Weights of a small encoder-decoder audio transcriber.
Model: encoder arch crnn, encoder widths [96, 96, 96, 96], decoder width 192, decoder norm layernorm.
Training: soap at rate 0.0019, 1100 steps, batches of 64.
Data: trained on short made-up English sentences, spoken by a formant synthesiser in many voices, 26041 training examples, 2.7 epochs.
Rows from block 2 of the text decoder, named by matrix and row number. Rows with one number belong to one attention dimension. Each number is 50 + 15 x the weight over its row's rms, rounded and kept within 0 to 99. All counts start at 0. After the name is the row's rms in percent of the matrix's.
# v: cross-attention value (decoder.blocks.2.cross_attn.v.weight, 192x192), inputs 96-191
# proj: cross-attention output (decoder.blocks.2.cross_attn.proj.weight, 192x192, transposed), outputs 96-191
v.41 074:55 51 34 61 49 60 37 39 65 70 48 39 67 61 28 41 45 53 22 51 59 43 72 31 88 45 72 58 44 19 82 43 66 65 51 42 45 72 28 51 59 71 34 54 38 61 63 52 50 55 52 45 62 51 50 31 36 43 61 54 60 48 43 21 71 36 53 34 40 21 38 27 26 45 54 79 34 32 44 56 60 38 71 32 30 65 30 26 45 59 76 64 67 59 39 53
v.42 079:50 67 48 54 53 52 53 42 47 62 53 49 17 64 75 28 61 57 48 40 49 81 65 49 75 45 41 22 41 61 46 87 28 40 56 68 55 23 58 31 22 03 53 43 32 52 67 34 46 54 55 32 26 35 68 48 50 45 33 40 71 47 49 66 30 32 42 50 67 44 37 62 58 50 70 67 66 69 54 64 26 61 55 59 71 76 51 14 53 50 60 70 28 59 40 67
v.43 078:27 73 67 44 56 49 53 47 50 61 76 70 59 58 62 50 66 42 66 50 61 64 38 65 52 40 47 46 50 04 66 27 86 61 27 43 45 38 63 32 61 59 80 52 28 37 49 55 75 54 37 41 74 76 58 40 57 74 52 31 41 16 60 28 50 53 76 81 46 39 63 49 57 57 57 44 42 54 40 61 65 66 52 42 38 54 64 54 49 36 62 23 77 46 59 61
v.44 081:48 42 52 60 57 54 68 57 33 56 29 42 27 34 42 37 48 58 66 46 25 64 85 27 53 22 67 50 68 65 60 47 63 33 28 46 59 58 54 54 75 65 32 76 57 35 16 60 45 32 38 35 39 32 41 47 48 37 58 44 34 58 51 60 53 46 71 55 51 52 57 14 42 16 64 68 74 48 55 25 61 68 15 56 30 22 32 57 49 81 37 45 33 34 36 34
v.45 072:46 49 63 45 54 73 44 66 51 73 75 46 43 58 58 47 54 39 76 45 32 46 75 71 65 69 65 53 65 45 67 45 55 33 29 58 91 50 43 41 43 50 33 40 38 38 28 65 21 55 57 55 37 56 51 72 40 51 56 79 50 51 61 37 47 37 34 46 62 35 25 47 48 56 47 24 41 42 66 69 30 76 73 40 38 70 52 74 66 39 57 61 39 41 20 33
v.46 070:52 55 91 45 57 42 89 28 25 53 47 66 66 67 24 33 71 19 70 38 66 56 62 52 28 41 58 45 56 39 60 69 53 52 62 43 71 30 78 76 62 42 25 43 40 49 48 40 77 62 78 45 45 79 64 52 42 69 45 97 71 29 82 40 57 57 17 14 60 47 37 50 64 71 54 40 50 54 69 58 48 44 37 68 54 31 37 31 50 41 58 64 58 72 57 30
v.47 079:70 50 39 57 37 49 63 43 72 37 67 47 70 49 61 39 22 42 45 61 58 57 60 74 63 71 40 52 58 59 41 72 46 65 62 28 90 37 34 66 52 35 56 42 57 53 52 45 58 24 50 71 21 65 53 58 35 32 45 44 47 50 49 20 66 56 59 90 27 43 29 83 58 67 68 58 42 31 54 33 48 59 35 63 68 36 61 65 51 21 53 56 50 50 38 56
v.48 103:50 46 66 57 83 66 66 37 39 45 82 37 68 61 52 43 83 70 69 47 55 53 30 61 51 69 39 60 41 58 48 71 45 48 25 63 40 58 44 36 53 75 42 64 26 73 67 48 40 66 74 10 44 32 45 69 65 43 62 55 68 57 37 58 52 66 41 53 50 36 56 59 70 36 34 45 81 41 38 60 71 51 46 58 36 67 50 49 74 46 36 53 44 52 54 68
v.49 112:83 50 56 58 46 38 30 52 87 66 37 47 66 67 48 69 57 70 58 52 60 61 44 51 52 72 26 58 45 64 77 67 27 64 23 64 69 52 59 72 43 45 42 37 38 47 39 44 54 40 35 75 34 60 26 51 32 74 67 67 54 67 50 56 49 37 71 59 58 27 29 27 85 66 33 14 30 92 37 57 61 70 70 36 44 56 73 44 44 54 38 51 68 33 37 49
v.50 110:42 78 42 20 42 66 58 60 54 81 56 42 38 51 69 61 32 46 48 44 70 32 65 52 32 41 47 66 54 74 51 48 39 31 44 61 45 57 40 57 45 43 46 60 67 55 67 58 40 48 71 46 52 53 59 51 59 49 69 43 42 51 42 66 53 57 27 61 28 61 76 70 34 27 66 43 56 14 61 49 31 46 57 34 44 46 41 41 48 52 44 39 70 46 17 51
v.51 114:59 25 28 82 85 41 28 39 70 79 43 84 61 57 42 48 66 65 72 48 45 45 37 61 41 89 62 35 69 61 34 66 43 44 49 31 49 56 59 64 44 78 42 31 77 49 54 59 63 50 35 23 48 45 48 23 45 64 79 62 55 39 37 38 45 49 70 43 45 55 46 40 67 54 45 01 37 69 48 64 47 46 88 30 65 35 59 63 64 61 37 74 57 28 58 55
v.52 104:51 62 11 49 46 66 54 30 25 63 63 65 41 61 40 30 51 52 24 64 56 49 49 77 67 50 34 41 67 35 37 78 48 50 38 54 47 66 28 46 42 54 58 63 27 67 52 27 66 41 36 32 41 51 39 47 44 46 69 60 39 59 58 66 80 54 65 52 43 58 54 40 54 62 64 23 30 47 50 72 71 56 45 69 45 50 66 63 57 61 81 54 49 57 58 56
v.53 115:18 67 52 42 52 49 41 26 56 43 83 64 52 86 67 55 52 52 93 47 52 50 34 68 42 63 28 55 51 43 53 46 55 79 60 63 80 24 38 44 60 51 35 94 65 58 55 42 53 53 58 51 26 61 24 64 42 45 68 28 18 43 60 50 79 33 46 36 68 51 58 78 37 41 48 43 77 61 53 60 34 32 46 52 44 59 47 44 44 67 55 43 52 41 47 70
v.54 095:42 63 49 73 68 30 35 42 48 41 58 22 30 38 75 47 66 68 65 56 24 57 64 67 47 52 45 57 51 43 55 49 56 35 50 45 44 44 38 57 31 50 55 64 43 62 16 59 46 46 67 47 67 14 62 68 29 30 69 70 50 51 29 35 43 59 38 54 39 52 35 34 49 64 81 66 56 45 58 50 54 73 84 70 50 35 53 43 64 42 12 73 82 80 86 90
v.55 107:42 45 29 56 66 66 60 53 30 34 62 64 55 73 46 49 51 45 41 70 56 34 46 63 64 23 45 67 48 48 24 73 49 44 40 78 48 59 48 46 62 53 25 57 42 50 61 39 49 63 72 41 58 85 41 50 26 66 56 50 49 70 69 31 58 64 58 48 75 41 50 19 58 60 55 59 43 39 29 51 83 74 36 46 47 51 51 72 58 60 63 37 45 54 46 59
v.56 119:44 13 71 66 56 45 47 49 44 53 16 46 39 73 41 32 32 41 68 48 52 40 47 54 53 43 54 65 79 60 48 36 46 52 60 49 49 42 69 61 63 48 74 20 54 61 37 24 26 55 23 63 36 40 69 63 52 52 32 42 43 68 65 34 55 27 46 35 60 38 56 31 52 35 20 41 45 56 66 33 71 39 57 65 54 41 86 43 32 34 49 69 41 65 58 61
v.57 116:43 53 52 34 32 55 44 41 35 45 38 66 69 60 71 54 48 41 44 62 37 44 58 41 45 58 23 32 54 64 28 55 31 70 51 19 65 49 85 61 60 36 28 23 59 24 64 23 52 46 45 70 48 99 43 29 39 73 59 78 57 55 57 57 50 53 63 55 74 48 38 65 61 81 43 33 49 55 73 54 50 23 38 47 78 56 55 53 42 60 70 54 50 50 40 41
v.58 112:60 41 49 81 48 49 64 45 30 46 67 33 42 34 39 52 61 37 39 66 51 42 35 55 51 54 70 51 38 36 35 60 44 23 35 56 52 51 27 35 34 58 57 40 50 49 42 33 57 40 35 25 62 03 60 57 29 48 69 51 40 54 59 24 34 47 42 41 23 61 58 48 47 47 55 59 65 71 55 44 53 49 88 55 33 32 53 44 25 45 51 57 32 72 60 31
v.59 115:50 54 63 60 24 81 69 58 20 67 50 61 67 37 36 36 71 21 41 30 38 55 46 18 43 14 64 61 42 49 25 37 31 26 38 74 40 50 52 45 49 57 54 28 30 42 52 53 45 62 66 74 41 29 71 48 45 53 53 50 51 57 46 40 53 44 51 23 52 73 59 19 79 61 31 70 51 56 38 34 89 65 61 68 54 47 50 52 68 51 47 59 66 44 76 59
v.60 106:31 43 61 39 55 16 55 73 34 70 62 65 58 45 38 30 49 36 71 47 42 64 35 47 20 67 42 68 71 26 49 59 84 49 48 41 64 72 64 77 73 31 73 50 51 67 53 24 69 26 32 41 52 42 25 36 53 54 52 26 42 43 47 19 60 37 71 65 56 64 58 28 41 53 71 34 62 23 49 46 51 48 54 65 44 70 31 47 37 45 52 59 46 49 76 08
v.61 101:53 53 18 39 63 94 54 25 60 70 57 35 53 66 27 58 41 49 78 65 54 26 45 57 43 49 47 40 64 65 72 44 39 73 70 54 57 59 67 59 62 46 46 37 25 55 58 28 54 79 55 78 25 44 74 50 28 68 46 56 55 36 64 65 62 42 68 45 57 25 25 55 66 58 38 51 48 72 60 59 61 44 37 42 35 64 39 51 55 76 62 55 50 27 23 81
v.62 099:26 56 56 32 42 70 66 32 40 21 55 38 67 67 53 66 72 39 48 76 44 55 24 40 51 39 47 71 38 44 42 80 21 41 67 54 53 56 61 69 49 86 71 25 43 56 57 48 62 47 50 31 42 28 33 48 31 45 57 39 79 84 47 67 58 58 37 69 67 81 21 38 52 29 40 49 43 58 45 43 53 33 34 59 50 54 57 64 64 39 53 45 40 62 37 76
v.63 117:48 48 52 63 65 50 24 45 65 40 25 63 38 45 41 46 24 71 66 31 39 45 51 41 60 75 39 44 43 54 81 55 45 56 39 58 53 54 45 53 48 82 44 58 45 28 26 37 36 51 45 41 67 32 72 42 60 20 49 47 82 54 10 40 46 56 46 60 33 26 35 29 45 68 69 35 50 48 72 46 34 61 78 57 64 32 49 40 58 37 37 47 43 40 69 35
v.64 163:43 25 32 48 67 26 61 72 32 57 18 11 43 45 52 34 84 33 29 39 61 49 42 56 34 55 51 49 40 43 31 80 49 45 79 23 14 36 43 46 58 61 56 62 58 53 57 69 62 63 33 73 25 27 50 62 50 40 92 32 31 56 60 53 32 23 56 50 32 47 43 57 22 53 44 48 55 20 36 57 51 44 54 66 24 34 77 48 26 64 54 54 39 57 28 35
v.65 136:60 62 59 55 63 60 50 69 99 62 44 51 57 41 56 66 62 57 37 38 32 78 67 30 41 83 35 48 34 53 48 25 39 55 46 47 43 71 60 30 42 42 32 44 61 53 23 46 35 59 55 41 43 49 60 44 53 52 57 57 79 44 15 53 35 66 31 47 62 52 34 72 54 63 56 44 77 37 66 65 29 34 56 88 42 53 41 61 79 81 34 34 61 56 57 53
v.66 160:42 57 28 37 37 90 65 47 98 55 36 67 32 43 52 47 55 33 53 48 47 73 63 94 95 48 41 55 52 56 56 07 44 19 70 44 42 40 43 51 30 56 31 67 46 49 31 43 60 49 60 43 50 57 41 53 43 47 57 73 51 46 57 69 51 74 29 42 94 45 24 36 57 43 54 69 61 34 61 38 59 30 20 57 29 61 54 48 74 70 60 31 56 68 48 57
v.67 139:58 18 84 41 44 46 63 71 29 59 66 45 68 44 36 18 93 56 72 59 39 66 52 51 66 45 49 62 55 45 62 54 33 51 50 75 51 66 45 43 54 48 60 47 58 51 68 42 30 46 61 39 74 55 32 47 33 56 67 68 56 78 43 66 61 48 71 46 28 70 68 33 38 76 29 74 36 57 66 49 38 09 29 55 32 66 32 57 29 72 56 46 39 50 53 31
v.68 150:36 63 48 52 55 37 64 32 82 56 54 20 65 65 33 60 55 50 74 64 40 50 36 58 41 45 49 34 76 45 56 48 77 58 53 60 61 49 55 48 31 74 52 59 43 24 36 26 34 67 43 51 56 38 49 45 74 45 54 80 14 74 58 79 57 47 80 73 33 49 51 32 55 26 42 29 16 45 47 46 69 66 55 50 59 42 54 29 39 71 62 60 26 47 22 69
v.69 145:59 40 39 47 52 45 70 45 60 39 65 29 47 55 46 32 59 61 53 55 48 52 30 61 50 40 53 27 48 72 72 37 48 49 75 74 46 50 54 10 45 63 24 47 66 31 57 50 64 44 14 60 38 11 43 29 49 44 70 66 55 87 43 45 40 33 81 67 39 54 29 49 43 75 59 48 44 17 50 55 39 44 57 37 34 69 52 43 28 61 62 50 27 39 53 25
v.70 152:42 57 49 65 33 80 25 36 41 52 45 45 50 77 57 20 60 19 33 74 54 09 40 44 31 55 26 61 58 65 58 38 41 38 42 46 35 25 60 50 58 40 80 60 49 52 57 45 50 83 46 52 19 28 65 40 45 56 56 68 70 48 35 51 71 15 15 27 47 51 38 60 62 61 51 23 49 83 46 44 35 56 31 68 61 53 60 68 37 28 18 46 31 44 19 78
v.71 155:36 48 43 35 47 40 57 54 31 43 38 32 28 49 74 25 38 43 53 44 51 72 53 34 63 58 60 50 43 63 41 40 77 49 14 48 56 70 41 55 49 49 35 42 68 79 51 47 55 15 41 26 53 11 57 56 34 57 63 71 58 08 34 55 41 35 63 37 68 55 75 53 49 41 55 43 79 25 34 19 61 56 49 53 53 79 40 50 60 36 57 42 24 82 31 55
v.72 159:38 47 37 44 22 77 67 44 56 49 49 57 43 27 65 47 37 59 57 29 40 56 81 45 39 39 24 69 61 48 32 32 56 68 16 53 81 40 55 40 29 38 35 31 59 55 46 66 69 51 46 36 36 65 50 44 59 73 52 47 84 44 42 23 52 71 46 10 60 60 67 50 75 38 76 82 83 65 35 49 79 67 39 38 68 68 58 56 57 50 56 32 87 30 54 66
v.73 138:32 31 60 45 91 36 50 48 73 55 26 44 52 42 50 30 45 69 60 42 73 28 46 56 30 70 06 29 33 61 53 46 23 51 69 47 45 70 63 70 55 22 38 51 41 52 47 39 66 29 28 56 62 73 41 58 42 79 26 67 60 44 54 49 42 27 08 44 36 59 27 30 61 25 44 51 37 81 52 50 49 65 56 37 30 48 70 78 46 21 61 61 68 35 55 42
v.74 148:56 44 23 37 49 80 54 37 65 56 41 66 22 50 66 19 54 39 56 44 61 58 90 54 59 48 39 59 24 61 44 53 33 62 38 33 25 38 61 62 65 38 42 41 50 66 63 53 47 63 45 79 61 17 65 61 45 52 32 57 66 42 58 74 45 28 48 43 38 49 43 54 59 32 45 36 63 42 40 62 67 25 45 46 40 67 25 57 33 49 29 64 40 40 17 77
v.75 137:62 53 32 71 43 47 25 31 53 60 34 47 67 45 46 27 47 14 52 52 33 17 37 73 55 69 47 71 45 53 33 40 39 52 35 87 61 68 66 27 47 57 62 59 42 43 73 77 35 74 57 59 37 51 48 59 40 34 59 31 53 68 22 80 58 46 83 66 52 69 27 40 26 51 45 43 49 41 50 47 10 39 32 61 76 75 61 44 36 25 39 32 41 22 47 34
proj.41 087:38 40 41 69 57 41 51 31 43 41 79 40 46 60 51 44 18 43 34 56 07 52 30 27 41 70 54 65 54 47 31 48 45 58 42 35 50 58 57 34 62 29 50 34 57 53 37 58 53 39 64 59 34 62 52 43 25 47 57 24 51 61 58 36 63 48 41 64 19 31 59 57 81 43 48 75 35 58 46 37 31 45 61 37 54 36 50 69 32 32 28 28 59 65 54 50
proj.42 082:51 61 47 69 31 79 41 28 63 35 49 28 54 24 32 62 58 50 74 35 51 57 31 58 39 57 50 42 39 30 59 90 47 39 60 36 37 48 40 44 77 84 61 27 67 55 64 41 81 71 60 59 67 42 69 44 51 74 67 59 58 42 24 46 26 56 26 56 42 55 38 34 28 71 52 51 57 26 55 50 66 45 53 17 46 52 34 76 25 51 70 56 78 68 50 62
proj.43 078:42 63 77 66 55 56 30 65 36 18 39 55 21 31 43 56 71 49 34 37 20 40 62 21 63 47 80 33 36 72 45 48 47 59 45 62 53 69 41 61 40 28 49 59 42 54 46 55 40 20 64 45 26 28 65 50 42 68 71 49 69 72 46 67 43 21 60 63 36 22 58 49 52 52 24 34 47 43 62 57 60 72 24 57 67 65 67 40 46 37 54 63 39 50 57 13
proj.44 099:34 60 64 65 16 36 52 52 55 48 34 37 58 62 55 46 25 40 49 46 42 20 61 55 81 11 64 38 22 59 65 37 46 44 59 48 64 49 62 59 35 75 41 64 67 63 17 72 44 60 40 64 40 34 46 47 38 32 33 15 27 39 70 32 78 40 32 47 27 69 66 55 29 50 68 56 20 37 24 50 10 45 65 19 48 30 39 64 21 30 60 19 36 67 54 35
proj.45 078:49 66 40 41 39 60 55 56 75 77 62 48 86 37 38 52 55 47 28 49 61 66 45 52 46 58 46 65 47 58 55 32 47 43 74 50 73 61 59 43 62 39 53 44 24 29 34 37 45 56 57 43 66 62 36 31 44 20 13 58 57 28 34 44 40 67 36 34 57 32 38 84 40 54 71 45 60 50 30 65 41 29 52 36 68 47 43 69 40 60 29 31 43 50 25 40
proj.46 075:36 70 45 52 53 76 63 55 67 40 46 52 79 49 45 37 72 63 49 37 54 50 27 52 56 65 70 54 59 38 14 53 39 38 77 44 60 81 61 68 60 42 28 53 51 46 37 79 52 47 80 46 61 31 51 15 65 29 35 30 35 29 20 42 97 28 82 52 57 63 50 49 35 62 46 39 35 60 52 57 57 39 53 63 59 13 27 57 29 27 45 57 41 76 34 38
proj.47 085:23 30 65 45 79 52 47 47 28 53 50 26 48 49 92 67 32 64 47 42 21 62 62 34 45 54 77 59 65 42 30 42 51 78 43 39 52 58 17 61 38 60 64 40 57 49 78 39 29 36 78 66 55 66 47 41 65 71 68 54 34 51 40 50 37 42 39 45 45 54 53 38 54 40 43 55 52 50 77 52 82 38 35 33 33 44 51 34 32 74 54 35 46 31 17 60
proj.48 096:22 41 48 46 43 87 54 62 58 40 56 33 53 28 54 45 50 45 53 42 71 43 53 47 55 61 61 67 60 47 56 49 20 82 45 49 34 61 36 55 37 57 67 34 41 43 52 60 37 54 30 65 37 44 54 46 67 48 32 52 67 38 43 39 34 80 48 42 53 43 36 46 60 73 71 69 68 67 32 66 54 54 43 68 51 54 22 52 34 46 38 99 69 87 50 95
proj.49 107:39 56 51 15 66 69 54 29 63 24 32 41 21 76 57 44 46 53 45 57 46 57 60 30 61 43 29 52 30 76 50 62 55 53 25 29 39 61 56 70 41 69 36 56 51 57 44 53 40 56 42 48 73 38 27 29 55 70 71 47 63 61 61 33 43 48 47 41 54 41 27 45 48 41 75 49 18 55 57 60 32 54 32 66 71 41 58 39 62 43 65 53 75 66 60 36
proj.50 112:38 52 51 61 63 39 45 74 68 64 61 41 43 12 44 35 77 55 71 67 47 23 63 50 56 42 46 51 35 43 28 52 49 52 46 44 67 55 44 48 51 31 60 79 35 55 72 62 72 60 56 36 45 70 45 49 34 50 26 25 74 38 28 43 64 23 53 60 57 41 60 48 65 36 42 61 61 44 76 42 61 41 34 53 19 68 54 40 92 30 55 75 56 75 48 50
proj.51 111:44 37 27 34 49 54 38 80 57 53 50 45 16 25 40 31 44 49 54 64 48 47 68 44 64 29 58 76 49 60 67 53 37 45 47 36 33 36 34 43 36 47 75 38 49 39 44 67 59 67 36 32 55 54 34 49 43 35 59 68 50 67 52 43 30 43 49 29 66 37 17 62 56 55 54 55 36 49 48 46 38 58 60 41 52 21 56 53 57 59 43 61 50 57 68 76
proj.52 109:67 42 44 37 48 53 84 33 40 53 34 17 38 54 49 74 39 54 50 64 51 57 65 48 71 51 27 47 48 68 42 33 60 46 35 60 51 48 29 39 45 22 55 41 39 49 47 58 38 26 38 77 81 73 67 38 57 40 60 38 74 59 55 30 39 63 33 23 65 37 52 72 55 27 48 28 66 52 70 59 46 58 88 21 75 22 67 65 63 50 28 60 47 63 52 50
proj.53 108:40 49 36 37 74 39 62 46 47 29 24 38 27 46 36 39 51 51 45 41 78 41 46 67 38 55 34 37 42 49 54 67 45 57 38 88 57 60 35 75 51 36 41 46 64 34 38 88 45 56 35 45 57 57 67 37 54 44 50 12 52 70 44 29 55 60 59 55 37 42 22 41 44 55 79 17 42 30 50 46 39 47 42 54 54 76 70 43 63 56 40 88 59 57 47 54
proj.54 099:34 43 33 40 50 38 68 49 48 64 63 59 50 23 45 64 45 77 70 56 73 35 42 30 62 41 43 43 49 47 39 35 21 92 30 67 45 22 53 71 55 46 82 56 34 34 50 86 68 46 36 27 35 75 32 37 67 71 76 50 64 42 50 63 62 26 51 37 45 43 66 54 41 89 41 59 37 45 43 48 64 55 57 59 49 51 31 66 46 55 52 67 36 36 63 48
proj.55 113:63 38 76 33 66 55 38 53 49 61 51 65 38 67 23 43 37 54 54 58 49 31 53 04 74 52 49 62 49 71 54 51 63 36 58 46 55 65 39 55 44 67 62 28 55 54 59 61 61 39 52 59 55 49 47 42 71 17 64 45 58 64 28 33 75 58 40 63 58 55 59 58 48 58 53 43 47 50 53 54 54 41 48 10 60 48 40 69 47 50 23 53 51 32 56 48
proj.56 118:48 45 54 34 69 42 61 60 33 29 47 55 67 26 75 49 24 49 76 36 43 61 15 62 33 82 52 37 58 27 53 40 42 31 29 24 42 79 45 67 45 78 43 55 77 44 68 07 31 56 39 61 70 67 37 38 18 68 52 77 39 51 59 35 33 51 57 46 46 45 38 53 42 23 25 57 25 31 58 53 21 40 63 59 64 35 48 56 38 34 73 44 46 46 50 49
proj.57 116:54 52 70 63 56 18 48 36 49 73 59 58 30 79 28 65 35 37 51 42 46 59 37 54 34 51 69 66 34 74 88 47 69 46 38 55 39 55 34 42 49 55 45 36 44 47 44 51 18 50 59 28 33 53 68 66 30 26 52 67 41 68 62 75 64 50 31 46 40 37 36 38 39 38 48 28 37 36 50 55 41 69 59 40 52 41 65 58 07 34 65 29 38 54 52 60
proj.58 121:35 70 72 65 58 45 59 95 33 62 57 54 61 57 44 32 39 53 47 69 39 32 64 24 65 34 62 69 67 49 45 35 24 71 73 63 32 69 53 51 42 42 70 65 61 52 68 45 46 47 52 42 58 58 56 29 48 66 71 60 46 81 61 65 58 46 56 53 39 77 65 58 32 78 44 56 61 34 54 52 52 64 67 37 47 28 27 65 56 55 39 67 50 63 37 63
proj.59 113:34 18 47 74 57 71 32 50 37 72 48 56 67 67 62 22 62 37 52 59 61 47 24 38 64 52 58 49 62 44 63 41 68 60 41 60 21 54 69 53 61 59 69 45 32 53 35 58 24 40 47 73 29 73 53 39 48 66 54 65 39 28 59 57 60 74 52 36 76 67 53 54 62 40 38 67 57 67 25 36 70 69 63 67 52 31 45 78 31 44 51 37 21 54 58 58
proj.60 114:49 36 40 34 82 54 43 17 29 63 37 50 79 63 78 51 12 77 60 57 64 74 54 35 64 74 59 32 65 59 42 48 60 64 36 67 39 69 64 26 45 53 59 36 57 40 48 62 42 44 25 25 66 37 31 65 55 52 60 42 44 53 43 54 31 60 57 29 69 48 36 73 68 37 58 48 58 61 17 77 50 47 53 23 46 63 41 36 39 43 51 27 31 51 68 67
proj.61 099:37 44 73 18 60 49 54 44 40 29 32 35 23 50 59 61 33 62 40 47 46 41 42 54 34 76 58 50 32 43 29 66 56 63 41 34 64 63 49 65 09 80 29 21 60 40 72 69 39 72 27 81 52 20 61 57 54 43 27 54 54 48 52 57 53 32 39 57 39 42 52 48 94 54 66 41 54 62 70 69 34 56 43 53 49 62 67 55 48 75 54 44 53 40 60 38
proj.62 101:39 34 40 37 66 59 52 19 66 52 65 90 43 38 31 52 31 45 31 47 52 45 68 43 53 53 32 48 47 38 63 59 41 56 34 36 55 38 61 62 39 58 48 48 15 33 64 47 32 56 31 41 48 42 68 34 40 63 56 47 48 40 55 56 60 65 44 37 80 54 48 80 68 40 39 64 50 62 49 77 69 66 59 65 57 35 33 75 38 50 39 49 76 60 37 52
proj.63 111:44 62 74 55 41 56 52 61 52 38 40 46 26 39 55 35 60 46 31 42 56 56 49 87 59 28 67 52 44 48 23 24 38 57 66 44 50 38 63 29 38 65 59 80 31 78 67 40 69 75 51 07 50 42 34 29 48 42 62 81 47 60 41 75 69 43 39 55 53 56 43 46 42 25 46 41 47 35 72 39 50 61 64 52 77 18 47 37 43 57 46 68 48 36 54 41
proj.64 153:57 46 44 35 74 36 56 46 49 72 74 30 52 45 28 42 67 44 76 45 56 53 60 43 51 46 13 49 70 44 48 49 46 83 48 63 53 74 25 52 42 23 43 34 45 50 37 26 45 56 80 55 63 67 75 52 51 65 54 32 72 97 33 64 50 50 41 54 19 34 39 47 40 43 34 56 70 44 71 41 65 55 67 69 54 70 36 50 74 51 46 62 49 53 42 31
proj.65 120:47 69 70 59 44 41 57 50 69 66 26 38 57 55 51 60 42 38 58 45 64 50 33 61 80 46 62 47 46 49 41 45 60 35 69 56 49 32 70 58 38 28 61 56 36 27 67 72 55 38 54 27 33 77 42 28 61 63 99 54 42 54 50 48 43 23 43 47 75 55 74 42 53 59 32 54 26 53 58 42 91 54 53 54 59 48 51 20 58 44 57 57 29 49 70 65
proj.66 148:54 76 59 59 33 56 54 56 62 57 44 48 48 50 59 63 44 51 39 44 44 59 64 55 51 64 43 51 73 42 72 15 53 62 69 53 82 73 48 64 42 54 82 23 24 48 32 34 30 41 34 44 38 48 49 63 34 62 68 60 64 42 65 51 48 38 24 39 54 61 60 29 70 50 27 39 62 60 68 33 41 62 64 42 63 53 59 50 90 63 55 21 31 25 58 55
proj.67 133:15 54 48 73 64 59 33 39 48 27 71 72 54 44 35 62 62 78 62 53 43 42 58 33 61 43 69 38 50 74 29 45 47 62 48 34 55 75 55 71 30 79 41 73 61 43 15 49 53 52 72 68 54 34 41 48 31 42 40 45 59 35 43 60 50 40 34 69 45 52 43 69 45 26 86 42 51 71 69 32 52 56 45 66 35 53 54 56 45 36 62 43 35 50 53 41
proj.68 138:54 43 44 14 17 53 54 73 53 52 45 47 34 28 15 51 39 58 56 33 41 39 62 65 49 36 51 33 52 48 52 65 66 37 46 63 49 38 27 46 60 62 72 39 29 55 56 49 51 76 38 41 36 67 56 23 44 48 50 52 49 44 57 64 62 68 66 59 32 36 33 54 42 53 44 49 55 57 51 59 23 65 44 82 58 38 48 66 45 50 59 55 27 57 48 83
proj.69 133:48 52 64 27 67 59 30 64 43 72 39 53 50 32 33 35 46 33 43 58 43 51 45 49 41 34 61 74 73 63 36 62 73 59 64 46 45 70 47 53 26 32 46 45 39 87 31 60 43 70 73 35 37 55 50 31 63 51 56 57 28 59 74 81 66 42 59 29 59 20 56 54 52 55 67 39 64 39 40 47 60 45 57 76 41 62 34 61 55 68 77 41 00 33 37 75
proj.70 140:66 43 59 35 66 55 42 71 46 53 52 77 38 60 42 49 37 16 55 56 34 41 58 63 54 44 24 63 36 42 22 66 49 35 66 43 18 50 19 88 34 43 45 33 63 40 35 35 67 31 53 47 36 52 44 55 88 61 80 50 48 49 36 50 35 37 64 79 60 38 30 57 08 71 40 29 56 39 48 72 40 52 58 45 52 60 58 37 52 51 36 61 43 46 43 58
proj.71 138:41 59 61 34 44 44 51 47 44 55 53 58 63 70 58 40 75 71 43 65 41 47 51 40 83 55 46 80 50 57 31 59 43 45 27 46 48 66 36 56 74 30 33 35 31 71 47 47 18 38 43 33 62 39 44 78 58 09 88 37 29 66 37 56 45 61 37 51 59 63 19 58 48 46 84 49 29 46 42 29 27 57 38 57 42 65 57 53 78 45 43 79 49 74 57 56
proj.72 139:39 36 64 55 37 57 53 55 15 61 40 47 75 65 60 39 59 54 33 34 50 78 15 62 63 64 77 50 36 40 49 58 54 59 43 78 56 53 71 53 61 59 38 49 43 38 47 65 17 36 35 47 35 62 78 46 74 42 64 47 38 30 51 32 37 52 49 77 45 30 52 40 59 47 48 19 59 66 65 54 57 56 69 48 66 53 46 52 54 22 32 34 64 45 63 12
proj.73 134:69 46 21 55 50 79 61 13 35 39 48 34 54 32 64 42 42 55 45 44 61 53 79 70 26 56 52 42 56 53 18 70 34 49 44 61 35 43 38 38 41 57 48 73 44 50 30 67 56 57 29 67 58 49 48 69 37 27 89 49 52 64 32 53 14 58 53 34 67 63 67 30 29 56 49 59 39 40 56 62 53 67 44 60 61 56 71 57 50 21 33 07 62 45 39 72
proj.74 132:66 41 79 25 40 32 61 33 41 68 47 66 44 66 18 37 55 45 54 56 51 35 34 36 46 57 59 44 45 30 36 40 61 37 34 61 29 65 30 56 66 49 21 53 71 35 54 64 38 49 42 22 46 25 49 62 58 69 39 68 77 80 29 41 09 37 47 42 44 24 73 41 22 55 31 52 57 62 37 64 64 62 55 37 60 81 58 83 64 58 56 82 33 59 50 65
proj.75 130:40 57 64 30 53 57 27 56 30 62 64 45 21 76 35 33 34 37 44 38 47 26 40 58 54 41 58 56 30 51 47 35 62 56 53 62 54 38 74 36 35 59 50 53 58 47 43 48 42 26 78 48 59 40 75 65 35 78 32 44 34 61 32 47 44 38 53 49 43 43 47 49 24 50 50 62 70 94 74 50 55 43 64 26 23 55 90 73 41 66 46 58 54 38 56 57